From a checkpoint of a small encoder-decoder audio transcriber: decoder activation gelu.
Rows from block 2 of the text decoder, named by matrix and row number. Rows with one number belong to one attention dimension. Each number is 500 + 50 x the weight over its row's rms, rounded and kept within 0 to 999. All counts start at 0. Numbers have three digits each. After the name is the row's rms in percent of the matrix's.
# q: attention query (decoder.blocks.2.attn.q.weight, 192x192), inputs 0-191
# k: attention key (decoder.blocks.2.attn.k.weight, 192x192), inputs 0-191
q.143 079:483594519414489468448511488467550549526504510527592489538381471587556572558387413537473566524629484495430548527511557484511458423529522617528525435503513573425528483565426466572513515501456514560489603605501459439549517467486571462438511530518540550450463514501428584480543470514489481508452502409468479574445367569527553462469499499475551452512494570475523549463487471503452446565405521549567525454504537502506554533488437516483503525418566526491412486500560559498573490471591437484468509534461463548467512432528593502504501510568555568547480506585543491555509501578525385462
k.143 082:503503532500496426487474487553562449485503457468427534504416542556538463500618550416503496498450561485491542464460503456561557482420477587425502517459490532505442522485460463505468561519481500575517434524398499433463408493552445506588475432523386544449411546481507614507546470462432581514558447544487424591512453483505488530416562441516485583580455429486447436445460535515584488487545503487512489485476457471524443467492574437444520573497522414408443463403530543498450453537471536535452492374493530453499527432453479555463512546504548437484574516470434405372518605447494515510
q.144 078:586518440498545506440434461377512575512473511454473441506487531475545430511541512462591488457559438537564479544555440512495489475405510407505491525517539477471470578416363418521560579473510482509475547475522491522441475545487533555516509441537564429535437562445485533490495413428506468490463536411651425521484473458576411621448522497465454464432466489509429502582513542457535445487557534442388479493516452505521457423561578516454573395458494462505446459486498502507504409550490481552425456460566515548543509455546483569517405469495541492572525496488474477451539428486556587458
k.144 076:517478478443484500546573463504486480594448462525525557450480535551459507460515530492503553431473489478568566583428453439560489484439443566533517523511393491471401509510507603477449572493462597433492543572495405452445545469389520525499473503430429498526525462525503465509500519502590563438521519497481466420494464483386578491508535538522508582540515504560525547548431394449485511545467488573488463501567588516458608488550374430586537441527508580392527464603521507494591540548492546543530505440485443543488442525606491514516511541460473534497374577561561474515547565477469499505
q.145 078:490492448466552425553507469491511395514434514459522573466527440520447527487485518521500598531446530431429568487432552582535520528465486473481561545597470468561484421508454531554494421459483542448514473527533543504448432451516403443491482465456421513438524416558582475559447514522539535538474579557479623527572500510415518407503536448498455561542440559513478492545536503509495552438419511474546466460474567543577422500553424548529518495623423560534390515589503481563512498471410485557543465551486600521561485515485517494452573573426495461546475453422445536496396495390491551496
k.145 078:498550490425550542465565449487534516504433486471494465488544510445548508599493385447514498525482375579511410485478538544567421610469529434440518497451498493483560436471485487499616537504546463418508499500574411478431478548553441461504403619472500465534545514426482499437553538507468433458534460454444479517474446531501489536583535515539509559545518513493497424489516536454435461500488506541504532496535472525527502490484447520430484395524426554486501563530538503486568540480466461433538549536578449653397514539408488475575457465461441582543460435399508571529351459498466450465
q.146 094:444510429512534609487507512579461539461538481514471528493434447452421477533479515426559460573362416474463526466514543524502489484451501522538417470473542474565541495473596549540602564502506514488466484460521430480460576521524491563461450397532570547491431503531482528403541489439541503512518515486535453501486549474491422540524523444563439506462509538539482559441483506448507548522477491350477434445549468593457506423442485453443383500543469445489531549496390560464531534599435545525503470508603493533507544516560530420508475472420447560477575387405561428487455572557556571492
k.146 092:473529497444491462567562433521533404410538490549590476480523505441429393433494463538509508474446449472374607477523551435561527504475571524573511517531540547517480446475553557517455508499515534407493421506581450499580572449451557566557448429434510468571447459442514458457504467487526572553452504504511543459564509490523535521549510535460432580412548462558506570482464527520525527488451521466422429463455472452427494440603582465468454467508439547490459493537436466494405505527460554540653484566542516544511519466529511479565413486459595482432602514564600517429531502478528476497
q.147 074:516518508482597502405522611514545453536530470473592447524479513526524516577481585492439365432527417509456508490481452473442444523505591487450489551437589516460493525459444456486537502468561569503470485518560524444481458518541558473539463539472579568513472404603495504548490504494426459547541455502510515556438458464432566516402506517510546566491414556419487499509422463500527504495601472448445556512440505496602452545444449534430412468468460429572554508426563556367497574451523622447510489457630485444469451479529447479534511513452472493555504455505546483428542484455472432492
k.147 070:403467487488530580410557500511522550491430424431528523588572509417540576458536494474471439474552534468541568521515442461458434420450557571519506460500471462537433472462548509498499527519505474542506482493421521456459476477504540498491516511506595549372559480486484513506492524540499582437470454501527507471551454511461475574453455463454492487539554477467477491427516347467499593526400497462494432514432572575507547463493453584423522657379546565438458522479496537526476505468509515506434499472602560507504532552428510513437548562484538569472405627434494496415402557494483525461
q.148 089:563570532499517517545534513455537481442525497567519485466483492464478525465442523488532510474479515502422500529467594529435457514452487361482519642492518449481474595501463538549533491411503625480406562493437557417578479494535433490498497416493509552539482554474510427437532535469491474447600471502520484551514493558542442602537473516507414488510540585520536534421499440478417438452488561539373478471498535495502381474629448541499521446498554471452564486523412486523558441491523534517493471537506471456514534594448489487532565474423392492430394366455483525460543463496449455454
k.148 080:502504414570519497483623571461382512563484510501448595475523480513468430546564499537485493512568459434488516571492460453541627490471505560490541486426424504495540504601537469445553480508465470442468425473563462502431490531573535499533451520461470489541526438440460557460486401489549498432500582518478518535517526487507548503555496517426546574517501500465518531485510525461541554429490418552476400485532449559511565517474525475490549516644406532448474490502470550461486419557496491489543497523479416429500444401401431495577509523497547376565566431483594479492398631501566546516
q.149 082:551434521633465493526600514415517555504481476397521482508463524460514546523480482514411541495562454460480598579500479528549487471605486460491569581486440488534514481510486580520436493530448527555484431441518499419520429540548564482478409474413447547455461521505450492499466496459493523538467553536600500510452500599500540446480423452529528560499522538548433581563611476418531536501436509624453544448491417569486564601535454508491534538512544605452571494479475530500524572494489521514555537519517614477476452516574534488496596482599464526480439392604463520495452456532516445455
k.149 078:500495499519536483413503592554530500500472527512506492486558526560554583449493573428520453401476410578505477383624563470604507533523469491539515511409544572503444424518469523454499542499529572550511455546477535494469498532472456418437548521413479487582456607444566468439443532553486478540457465528414456558490517431491465559603546566445571494495423447476452508519458527511468490504429581477418566611466503504597413433491510586452398519541403460476477514428606503501498502475504518459532461507501485519529504480464494502579471539482529437488449432464490529377492476470462592473
q.150 092:529530490528533508483465529446493491483526522533569514470531500526517523541426593527486511453395497533548459523470550482481543504556442454449549577590556583497517581477452547528514540444542614477445509474406542509523532618489504471570516509533410477504484557463510505557432531528497442520557519585460456483534518439478537531542460434464518521453465566510518478535509520487345360552510519547486529587498479401493385449485603563569438408610540442473592554618593432485519498435527523499476510484499464471478589522511481466427600519442507513553470442466429506419541458435481487466
k.150 085:478591422467508513407465503431487442544380452471435564513590487514493581533586448525529516538514651455523528610446499479454458485516517543527394493573508418518481511566476484518509537560589438486473467557514516584476473608423489454417523574443542547513489569450483442458463515466536545474490497516487562497532489447541572494563453544533495497523539453473456430521537455507505459374489558439504499473503494527422597543525500429554569443549547583442536479547587522504522414566536438505482569540578469463545439503506547565563479543611529482551489497518545532516380462542539522464
q.151 081:535575474570513492490556539434502389461587550531468495484523448487494493525528584561486521481605496548517475576511510474470569589485550449470536509492521472543580571543554516523483581525478519475456536445509462424545472564539663607496514483515467584545503422537432514517452516571458499401549507482445475535516470493496464483446471503448505441514458557497525528489477563502457483538513394484511467671482505502529466438499522501471510434486486500474496603557498351477508582464572561515480621519592524502462572492496515499511532483370426445556487434557507492509560478448503363451
k.151 076:481469459504532468413400527467429516532507468445488526508558470427553544503524494525505509469505541471458498456436518487488489456550486526569519386497463425481510640492488539450497533618519482511446507544484565506500525467484483483491584419408550472443524522426535360493507497557462486399509520485487530501506470472508432450438444651532588548587573470454539484434479499490548541420540445525451389415497576478510403496475481589492487492526523547487525568504402535486572503469503433497435469582519430453485489484490484445482356611565544486528473516494486487422492568595469562423
q.152 067:537460474430468573529615503568540605478553482531575492458623620528435573415555558462501429525452516460474491429501510488492552491483472440485425447511601541486469464490482544566560457556582461506472478557458559476563529492513434446526479513445567464532421563496512507475427503558518447509593555461400551560494566490495462543494464556547527470451589492454497486483474534489450447471451473495427436419430513466507485582573460534496447456470548490527513512402492415453451518596512526478588473464538493597419545641506566454472472527551512467502558576537467496522597464528426495483
k.152 071:484568414537449455498481451519465557479557560543499532457463450461503443478480561519527427533478576432504608553451552519558502368415445575487457497631485515580506530567458415567507519594492532555539546561443463525538524517412571482456442536454487542465476415524479546536535538551482461544441475451496512522468543483473568466527525438439488396495452497562478575442586513562473502440422604536523519496486524543507567551516549495581515561475575505580444522438501527471517400498455542472521473518448551551538450454523542521365602417560485526560476573516484433518513469423496501588
q.153 094:518438532525416576497475591449501504448503434555521605479477469508471514284565562464500546544486533463501521487453527475490431524439497484481497488430556524470446465419545573454517510499483514379559410578533479511469492474401488548478515447482572537505414518491495512567576487433497488486526507497390581492455557426417353476503545503487451523512459541494463385443424484538512480384426520450430499409536551517576394505543479487509500531478513532463566481507400513472486466542441465539477491506560563514542464579505512516532526477480420384450483492474481458423494518463517503525
k.153 089:494493570491465594531487495503389578484484496488510521443484564503570409478463443508461526586608445517428446520533506495467471424546484546521532516458502516463476556459526445524508411472485474480503514514517487512556553499573474489501446543576534484549645382475463550408542502536522400444485518504478458466506450557526520472564492504376476556562403459531444544559528586455456482517559468491498492518501486499590588500431506543507415519434518563512513526475559633486573553521464483424505439393467432523393482495516502402501492545525546517495573566525588474626452524576564565520
q.154 095:408420453497448542376521479402568547520493540457461499497446533573498465547540433509506549514603469477456521554489493480506428446468510578472468459542492449540526444607465512521486521504480420527541560551538389463541515520481530516495489595537460507478390532476476502504458470518482548559500531471464503531469512517520412484366623479454527486497519584481446459486528582496542475478596508596582464512499497479467555520546540471401578460427549545460482509509627541510477543466553492487523475367484514564433426473542557512476391451565481548537554527533539446514408409576532407522
k.154 093:579527555520427501542434520490544462534481477432591515498465520619433459411481590439477514511508543505536561515450613467485488514470454530518530606527431489450508490536449393520446497442476559545572591529533595532464476410484439542534578536481454513446491512573601619522434500495525526498475535529405427491529480518535487443468480494558530478532465551467486474532499492561515486475531550497486456527378546408577420596506589465562514454544539485593547513513556462454468469578462442498414533470459535487546474436566524454422546534523486480508586566485487472377518557393459485491
q.155 097:527472481489488469475483546468391482551462522435534451480465465509474483561630597460435408474452533503498449475473483437463463540542506489579542522485515522490466519464515570415521470472478541511557413473533488451394474490580469434503419429563512379579418479482477487506487458489499469546493643543517496470466579477526524398481568431386513621528427489497549438559508491482567545409417479462496526447491443455567477507526498552474447598539538463562563465518474547436470531480474452414487423526420512395455496499552498490467460583454561376499518467521551494419480481514531537431
k.155 100:506416527491517565536512549474455480590550442451491464456474414471581526538547444516571479476568522526471454578516517483536427522488559520485496450525549433456446469471445529568465570358551485452494477552456461524480484509493497467509510644493531559450566490465427536469521538461484465421591441511511421448529481495453493558525532450507527502558464508503381476445537442529423552543454530555434547605553451561469497523481457443417470471452560512470533557486630526526599561533498541508497538468579490551413527520456538434533429591432433573421427466583419548546476448440525508579
q.156 095:463577474576584499487498577526475512535548558540462439510573492542512512518413483580493581506547397527502548570499493546506449510516606431475435488493501531443500508606387538525434525519479484526474455556505474542500528567484547618528529522527580534593475475526501521567456501502585549531521535424428390471544471419476446444494538363514494388432443594403540458569479506454398557490527423508542543556564436523500553508414496491456497406536532502490404514555505519529474529504563546544502492436583520522485513433525482482565474533438607416542549478521508504517487439418508501504
k.156 088:571540492438442568381433468541547526519380488532477536556471524325467461569543457468572529393379495487602595489437487524445436521523456619506541407541431536506490504466466556396380535510527554552522520527424514538512451438482567609472536470496520367548424502452463472534473559523541525494527510558521552465547507482496500459446554495491522496447540450472444523454555464555501541504514483505431383478485601490525475491523513465568577532442536502488531465562496486523451455520423554559490450489480504526565495510498453502510448568557573562458518593521508486485516514520484550482
q.157 093:514556425450521516512580478553451514489426481436559372509551488442573500597499433522504476493507363423470588498495525485531453549511580607531589433543464460547569449538526526592500466494491425595449552462518497422533472485548466461521428508525469534497545435527432516490596444486498518472460471501566510523554412566517500561487585456483507516503504483525426534519537421500572629505500510473481468442407540486539512488394417507415465469512461503496413479561486578444499547544507558528555529559490552561414495492527554491543404449606477485479528519510598560527407549561491501515
k.157 084:509415421529510451535485534495592421523472493630605420485508420449384506531468492461533501425447469543438562448507479538545492549441553484543505485504475473625506419450525527504604518487519511518550477471488414506457437467479419504549426537410489541422464501498503483504495489561467560599464579513445505569493534370458471519509482407507506456444549500534515544497468438542552519504425439515461444485468455504559477423494521464495482545435448479491439572387399411548435513487540545573478522494464551467499461518536554542537535456433577427495499491591457550386542536418432471498
q.158 062:464483514447490505450443480596525540523526497437543476502453544451559487448541528436518445496398475475490510424524510466537490520486550589546512505530501481580494410475585542486517496523488538500478476522540440504532453475476459526536357383486538428423459451496444551458495420470474513497464472491592509523475433470421400484616489499421504467491541466597579552486403482564606599572403580481479568403479568485499520561371472546410534589436498517486456484494402501442517402485485530528541512587510496468518494466557513483567532486546527541462526545500576486451395569528546490542
k.158 062:527464469529560388519460511488578474468625596511547451465430505564542443457453524539478451402500428471443457489473522602551629497542527452512555536492536591499451472520406535526526496477545601539503488553537412523537425464572436434573375475520487574466500475462448527510482500480443585572435506522547448525487530471488586509527523431491423500402478441557569601536446456473509427607498487516464482506444421476536482522498502461494399425481488538498435526500446484609478510465507555461496490508504534464514483498525478575506553513522613545482502396546522462452505534550580457575
q.159 084:541519486460447486526536496575488526515562588570441523494546457411500475532513406513521437489612474486565501445527478470427605507490507431549516513517507427534521603526473475521488469494510508545495497508492472497507468526447521402570461588505561528495556532486454546563511437405416483422448456479496411534506470575535485553467443703548477438455537531529567482480528497567555479525479534473450528553508515387499478493508563532571554476359498500517479473467532425490559460417624468424502515495494555604482496403508552561506523476625436525593481482553470549523474522557517442523
k.159 077:498496502478475437475445468546516457411498527534478417522448442500449542523492448534471562478496648396490603515450476570480478459533524607343530493549454449504515492553491530495471507549461512471473524523452482532525475490458384506451574495530526598451469379561501446532444559515374469542534539446571491420468502496522516531474456377481492476567574451523593463520523482509541466544521520558546532464478591475481576567467453480547532537507478401424426503494527475482454517492570556486475540503534469523551419443553492459589554429585484430445484559567552436555537465534456486601
q.160 139:506520512550439509539474482478565486442553507612501592498519526480461515504497493538603541585583584473412546549468467496543539500434513491519461555559496616493414434512517584521475474484508499471461451582463471578502510432431544517497607460490543554575414534476536528550436550460403442458509525482451483504552580503478467426522456572497489498543566442485537528439507398426460446565397435501515557520553490527449454555526572488481547466467502511411527549560461455556425602499501507574542522522562531418425517510525458478572599505454530449368487555577423520515471488463561418472
k.160 152:425518495469440515552445479522499482534445499485538474467384477407523520463452473514455547488500419348548535450478495598490516535523604557583457475507522543502528442445599510494459461504535430549500520394408544581547521554543590533401514458421515530510573450556531483463578476499510485495445453541531558491495567511498485497420600508490565559455517551428491505511466517537545603497542515389459406447588563417478529510506466513508543498455483639511514531557557536529476504440536546534435446535453461545540550466549530510438536493524432464473657541506543408533512523541474509518
q.161 145:490519416407550552449508491491434574516543505487533523490494512547474517582548524462520487520454526481559601544467505550412454423503518566379526550473576461517552420572417524571491488459486556461500499521503556546434381484471505486377571493622533473458479543459532451529464359463493498478496619471448523527464458463491474393476601480510497498548406465445402521484529464581534471482422389453459458540397480516511481484420445440455536499453518514564446491527553586520491614525488478507534525509613555563473552495570553500502479584500511483538507544479499497464470516509551553450
k.161 133:555453602561500637465562472455524505527400486520548528519522494524591524445587486474489527486491522512516514557516448399604455532564508522502405436478503435473447419484512502438485539551521503447549556483534544505579442442455481563556428478533492544489521455581516516604534505495476507539514501526557408512561447512480540565546447486405609548548494570592530455522448497547556588574437509466493490493453480474521461495461458486487469536492508545487665471476512481436532445475468449444565512520483581448486481556495446494490496618517513501343474542541514491384429485496392442492
q.162 133:517469517451442504498481428609581468463306497472515574521510426465498437467522494509488551466581497503549538490532522463438444476395471493479510471539565546522464416565463484614521595523497475519584522559527495518544488530396505574512584505534490472485559575574594585536538562518564571403505538402486508468516426509503518513444558477493451493444469477545432540503461547573494467436529479438463417513474463520470507501468576543533609498490467587478479542564567534647546533425455443493511507581421527493490516537460500477451545494479524541511509537552455455504394527459489554585
k.162 123:505525514371518514552440474486520485462420398524521438556442535476482600396456540532451509470534442461510518464483509601423499567542515539515519554480534498487500493447556503406414418457479480461508464497453512483522492505601423502497511495514475425563462516502583486482533519533527481480492386558530538499396497527563546454438585471494506513579464578367450420471569515504503475519517512495548529549542604380524479486571421505507562475495364532465531445542562478457492481521508427496404548506528530530428492541595458468569521433530415502421458621453534455425492558503466459463
q.163 102:563422468510495377516507507535512509572400519526439509512510453423539523499500452458533537443495437516589564421517410476514456455482494435520467527527552499384488428395464475530530480488555549535481453435546509544523549404439405460485556524547438471513448526483553400438548433527541538601474462498428512525511460490519435503538415540465504483356509512452468471586616424579418504411486510486489452426467511556525413433550543554516501507372513493452460522531435453512530495521484505573482474553492571509524449497506526531513505555517597539496571564569504484376517517432492531437
k.163 118:565559516511459467530586544492478547513447487567454483461472493456432475458485472436411577520460378413498513415432545536579550534486491463401485476447461473572483514544510557370567482489427518478508526551464469436582489494498464462520476539461501447511513424426528482559546516484482441539459551519617536517415506547485577447542550495547554465399585580464420527509585429551448574445475526541548534475517546421543475536435459592509404443570518477356534541578470535501529482472509492476539458575493520462430526523489476566523541506590389456426523432515456478512477482433481509496
q.164 094:483425541536532585506593409369550476551470480460519491560476509625554524485493546467471534565488537516478417581484528540506526458531506545453559520418529523419472407422524450497571578511468455429542534529518466473465505526479534476536499408559529457564441588532501514485478466558426510456585488474550456449498586515468459536484531561559422540535513543522499524536487503440443541503538428493446608501577458454548448496520407561480472560515522481406517470538446471442488497552511541500570534374595465462492501515513521508512419596407472462454494533549463379371556476498512435578
k.164 098:509432596508473453523487536485543498547488566432439528496513520513557511421524535472587522518537465547501504549492564549502474445552515488564486494530516557438504482480532408461436517539433538464536459511376456516411574450517490495548539463457465422600533578479547489470532474518571534462474406470391520516548515518502504431505459607432489419534403396492497615548506480517531429575477532510509518570581503512518508485491477572447565507361485590585530471449537515497487465576526496520473601400464480490470539493427515461454517616376507531507423562495406409520572512492557529514
q.165 074:512458551479570577548534516487496537431476455464560451478453552567452453478527523485579508594397528485468501537456435541577492441594517578482524524558482595550522461481522549533385441534544493528487508484587580519517477543498476502397504469486435494450462478529487580513486546468553456531496544419462524437558492490483449537512487397437602466561541550465509503534469493461520465442438534520559472505486520478548515462547425524435477402444495496546478623506469548499518524577435484536513550452533526589539604592455469430350578499440546569481505484398516527589456510531402537402
k.165 080:480513480475455492511513491500446437468449496599525566466462548621523526486537504397546492585511553626392418469473501511564483417431445385530500544467444524518414490448458465508555552525598447553540409625544474526491492501442523560540457552448522606465573618474557572492407480536532504505481492503426497555518550458473505528541479523489513488514400453537517486441453519493502443484545521506487483437512437552461453491448540465471400456561574580508504545463511419528571500537557474488511525641590547454428530503493521500482460461535501545549479428452476555466493448423452584456
q.166 093:537458556490540429555538533486433450472500529451484492524471458496522453458552578467528551546583447544448479496584575465542468570437522530600512425466510497455509473617494528549427494491490442492555486540594450418430542411473500500485427506520472511497594432521520580507562458565548512480524548522530574392535494483565532444475550536474583504586476383561490500481512591484569653570471420503503447497552483545463584470542518486470497571415517563521481527568454559548514566541485461568599483524486502482507493543460543383505408503423501446503499588456578520540415540472513481557
k.166 101:501565555447545532551516516472448540467551434512555468445488478420487577501537504526549425483459464534487423455450373473448451554508494503479493450481511482443593507372529594446541541340483476559559502454496467445516590476495536603485475475551541424486425507506420521508491498513484401454544483533565438512487474468552437522514481474408509562455506477439503466468501510374568533511503461494529457459470456541520466530541519514435463541495564363498438519569429434394548511476451468495536534513594497577451578483513474395531423554491479521488461433543541517525643464521544546442
q.167 098:510583503403546492488535531487469522503484568448524471576457487437434452496554481473555478512460477508447566477509456455586510574415546532598489446454442553479487574480555575497447453568511490552488488419586468470487613472497454563495453476486450518567474486450387543473557504539631465474476502498511530425600447505526529501453589478456535539462451451527489463548393507413558516476545464408504378505414637573564497463543464499474570430493459529494499557488406519467515486619497437542543450528505398544502446568454510477542418422489550480501473551410571480493512500491481493503
k.167 092:496527470420523537588524486429462421511470444415561389515465570431518519489452549438535472512495442465450518490609530551458521496404429404533531598461462427554480538546524493558577505425456571550476565528462540444454496521476533519505448451463472514478537478502468484543520440497557542490490550544485569522520556435453429468445504508566497484448490529507574602413461498475483586490608434533416447449441503527511545444573476527422403419530525454522504539454443515478497434555469556514556447531552471414442526485532495429459427457546489418602576449376467548493520545416548548496
q.168 101:496616556473439443544542517474529510510493526489579392440504518571535529551408575559509496501600447445436469485420531509441470558465511487473502522500520513433566543424474476533445467461500481501482560514471540491566505490515485383506490526500497528514553425498535460556469457582515524483617545469430505547504444518538515593543476507411559452602457575431606485518488428488421483555540487542518552543499550438580471506548476561516493467452541436475478650553557496474524552504649535495490525515504470483495557554504501405490545544511475480494538413594518586479544504541453370388
k.168 107:462496447548493543489485483565519417509389486587443540552495467552410574554526429571529501495503580494490499540411485451543529493465561597429508398544449498632471533534548448541488491558567412491479470464480530496500443519481488438578452509491519515424510448499506525491521541607546492504574500493546486558489474489505538582534551418539503494473505510504443446405481448564601550420452555460540451377460491644512529538387536496494551567505458546493468473465512535513540388501555484525508546543523552502539541471432560589457513511531552577443502448440408497430423599449486501471
q.169 092:515540490526550495482490452469448554602482576452494478483489420403501495648535348550480486420490491509500499438552446411463442496522438526531514537594469409514502530512448490513507508437522511584456482446482434464484469537504449398549476525468501517490459511510518441475498520459411487484475418410597429514497457516532560507548422494446458522483493560537445499600540521497489476441478480576436584494498403421463458493476485564534396469491529462550553454513525570437589419386498522482429455519425560379442587412525497535500508486539523591532492491500498507492385446473530554486
k.169 095:541434455471418393474521525487490493557519482482549495485526379527462452514543480429516564391493544474538558527465420455507533563521529540475540542490533476484488440491447567460458565444540524479506445529432439508476439551592487544472495547516551518453452472502488534481529487450440588510549480453450502404530604393528500571411541413494461481497557484462438359543499398475498480639425461553445501521505516542477539536502478457520583503507542433427420478528569378543474579589521567543458526482568486496520549480441458476591559514438439470508437496564552566415461461462531528556
q.170 089:520574577577509498527547551458500556542597514456519464537397501520475513477448558540480464517458447527490475518547547482511479487519541522516500500409545535561497523391575516494441541545438460475386450458484464530508490593466571508561431430536555541549519481452446536503528551469544513451526472446501539443487495471477530609579424445502464574588474462501544573525437470474437565623424438455473569545542409591530538470426422501486360521530533484411568584487375510422471507569521477527509575563564491466512614546483503501560602506443479452468472483473515481533548534498515429507
k.170 095:448512434466539484465469485522533512496515494495515530558606502499531543462539478554488483419450481566457468446583434484568465554561514508546564382488569480478451538472541566502452501492581536503497359465456587511528579496498559500510455382460546450599478440497468448417475468471503526430581424508529501485500490521467447584516531524454444580486487449551505497512338562496554508564467484441416488452530480518509479450552479533452563579442475518506490436472445525473484460450474488553522428563497477493546488472568476563523377552427655461403485472553540503387563560585526512499
q.171 080:483446644446534508452608513503476502470466507399465466523523588390584480549478547440548500460432467480568482483514460591522572520537507528528522475476509535543497464560516481520587434496488498546557560492494528442547472421603515440467509454441432388469470506485491461469459468510384506491479570525535435542502544507539545442524498508481561485473592416558588565464627457496583560564519505598440497597476507445413528570462501492456559510416447502479518490483440411451479548457538544416616514489443479442489409494468419459520435447504476489453468574438533506500467509507446532536
k.171 075:571452550602517401488502512430532512553548547513463467428474401521480523544389583586483401450505447445540433497515459536452526498467562444538434513513460570420576523553492606472551501481425499626532619529465528493492498561462526518484499573502515567410464605541443556616494445457501512528366544535506579531476523450478499411433439563570578406480505483494521504487593502471583527501484500440494487558458446477470487556501527503465469499533484445460479551530509477532521495443483578471507512542538602435496554514491517498458598516442479488475493410527409529479556479481513502594
q.172 073:482504463495409497566437524500490467552574575574426549407507465472469517532590440587447538407427532495486506561422441460469473538514503537515544438572451533618466485488568477364389489522464504496470494502507478531528544531436542392553552573564448534506429450565546488568393502511491508524519544511471438504484555453487559411492529450427482496609472537547496536488554552522503440499521536492579554544447451472504582502498486504463482576573556440520478463427582497440416490448465490490393436408436504551423518457551569474448562491511549548465524408473521503587490481506480474422
k.172 075:473456490547458406580448495541493472404550557485486458572488441466492486469561504486505512526572641573547480460553552436427561493535477470473506512526485474537427511444447422556429477561541538488448416589505568600517493494536565522497644455496596490431569501471500500487504587500505479488611515333470530439536535486525460491486463510489452491434427630471445502573534522560510498511477460449449573503543441503499493545477465560582440443446496549526577583392564510537436557527586462521445530494530503477516548434439486572474479470438513462467461540504581533482516440494476454529
q.173 079:571533614428473495527419491492544547463461541487440496488566614476563489449568552499520525491560528523551479487368485578456480492497451530503546448490483521427523511506450478500475513500494438456515520555509485496487506499481548465448537487472489443585508478543516559541482498604489451484513578415548445480513444576555474524469504570448500448556520457479628506537508500527538413516593502568424474567413512413460548468574508550544625443355512540501432580427470451582555403478565519544516524429456427586565502537596552464522457521504539594444488565569535478513516533550432445484
k.173 081:551472557616456500549475453578486478456462610626506521413416549543449502477497584436422585446572528472484511642412465544503498438449545471543524532502480544565521591509498551505512476576425434519495565576514460547446522512452579577596553490477491524509540480460526489610451532526602508482519558461500488520438503480365579488479495467549511422498443466493553492485529522459532474484611445471556468474509468530551533490481506381577506459507505499420510490442513514503509492500547445477527484473532580628521545591504460491505525477586488478494459499545506459552534615571503520567
q.174 071:512552506545455509454560541470471566499481512503448488535469489553403601526449477503485507414579543433490528515512513468442466488594537490483512538441484483501451610552476518421506519557441482510482474501472498540502570566491521602475490567493670525496515515519437450454542498569568535422514498508488508429453498494457673464412455549608503613429538508486519536541446509507444517536505409470600538511521487595521525521490384464587430520542443555405563446391510507465544467507547410433542488409467442472483551534482475568573513483448494403472476490510528490487487549444460455467
k.174 080:515522614402501588433500446478466451484464501396496487579532577461641471516486567483522544426506438508545518523620520487418484509492472555545543430427572495458494548472485494571417523477504447443530493495465608409531503432495564515541580385487464522571427465512522528480518404480536549400513497549459540456470506540522412548457578484507501497575492430438460535493521503497498508560532532550493486543513527485495410424495507490458622548459475383475543478440485542400466523611416502502483410431502494487461480477519528558462423457520519447507522508393487477434552528560537457487
q.175 073:451448401534559539474578495627556443470426416519579513468466493492500443556453502468498470600493480498541482403532505472526587495510527424515433422516566487529533378537548491593567582490565473534479498471545505405464485430504495576464495448516515459466543513491446565444410520518494450581494471379491563492468529460535352510590509487510457510415489504480431487442577518458502514483503450433484453368509438532482535523452584531427443445522505474562505500539456523492495596511478534547512458559559544545536530430544530426478461508487598487548586535505513446617473500514470548540
k.175 078:480569428475459515525516585535504520519564453527512514460540431390454454428510510498544432542479548441442637391420545552652411452484402527518469431555462487470484441518487510421489531532547494546527569525553480495518523500544506507485497548481477563511418497531501470506480544472402539563502454519501498448550513471509546567574489524463574492531546500563505512415498488529406453429450625445600463535469565420378499527629508477445453562514553478513455485538465390510482509483394519594583542540506553554494438550523550529543489509542466519460550535542567507527486426509498466461
q.176 091:496489555510435445484468493549519511538488519523454593532516544586521506378481585479555571470544525496442442438557531438579524470574446522535437488483427539517498513548518434400534493494507529485544396504505461530435521517426543562454459535420515424432439559520489457499523410410473586559451515624497409484500580552531490383533560535632520423499467507459550426517525528494573524444386457460563532537523569521466580477515567476517607579491511547523470470423519494521528500551516381447587508460496452488492495497509498499543469486478463540520423487623490501467454563547527468550
k.176 088:576439516443566520495547501550574490395486430467494452451409537588520539520478521487403529462483445578514514590529553531484577530486524454489461521569582544482554499482374499543490507401486549514523499453543578404548588511483476474565577469569537536557474571427513542505493522489415465556518494558536462494507432571463527482525534524512472550437492492444475526475551580462487472482541495509488529534445440439565392539496559513573364494568475432558519453576551572497486483515543577448565519508496576533459591493517580412445511456592427544492479461532504456424596409512495580518
q.177 065:498405487478550553442476493503508544563302469440471434532469467394450494612532462441573499522486512468538541520548502434443499457453486578526557414477492487458494473437499610597566586465533500526459570491504482354503531512512550578536506462514499512504473481531454534462530448525540480530515501450564516465484468503567431581519417511487513512477602463573486506580516492440496461513501496571405468419501468477393445427496536551511491535463596471539503516516378599523548502520511532567519509550461597493481406525562516447474494485549511566435569529494477444484410480497500583438
k.177 070:471555486522434466497512565459452479483524475495520461475432460565478500493580605474557512515524446465390523446425515473658483481484497563530501476459512510383458544498553558488483478498510506558530488523492371476493552497518578580509527525467500526515432533471573552537438484559594560585446465540464501494555511441510525518552503475397603498424525475528480488517468470469473428505473521496473485470536495522424526478509532494450422566375532455448405489515460433374440535622421493583505532462618430474497538500550456471524514572504497428519588480524582495523582455453568411412
q.178 061:506541488528503556444514525552482437508479518533616574440533511582499437462432670489507520565408476434419453439447428548561494557458476414479502585457533515556483466459510414462585534447463504476505480524575527502396516469539473533496491407479537460428523394540528489472412518473451436463455510455431525558481526405451436467493540461417458549511400523446527457474406509474466527501476503386554527544522539577602477480475501526504461476594423454566451494474527455445518520473471535452477429519598510527545581483502460481529432539376520408562507483412509495510532502507512505471
k.178 064:480471529404469519490614479488503540539472439480460566516519439362497478459504416583465539497516521449479549562483608480498499555519448486498529479546490586514482474413411612528477537536507436425479512504529460432471485548508478454546391511539515493476566520466463475447576589500439537408505498460534477496537426530402554556528548591500458573571507502567471473425478488485396509468486492485501444446491494524469512490554440535458498443462578622456492538517524508564574546482493507510644563489554515580433507617456555511554467479505443625532422469491548518573423514592511501514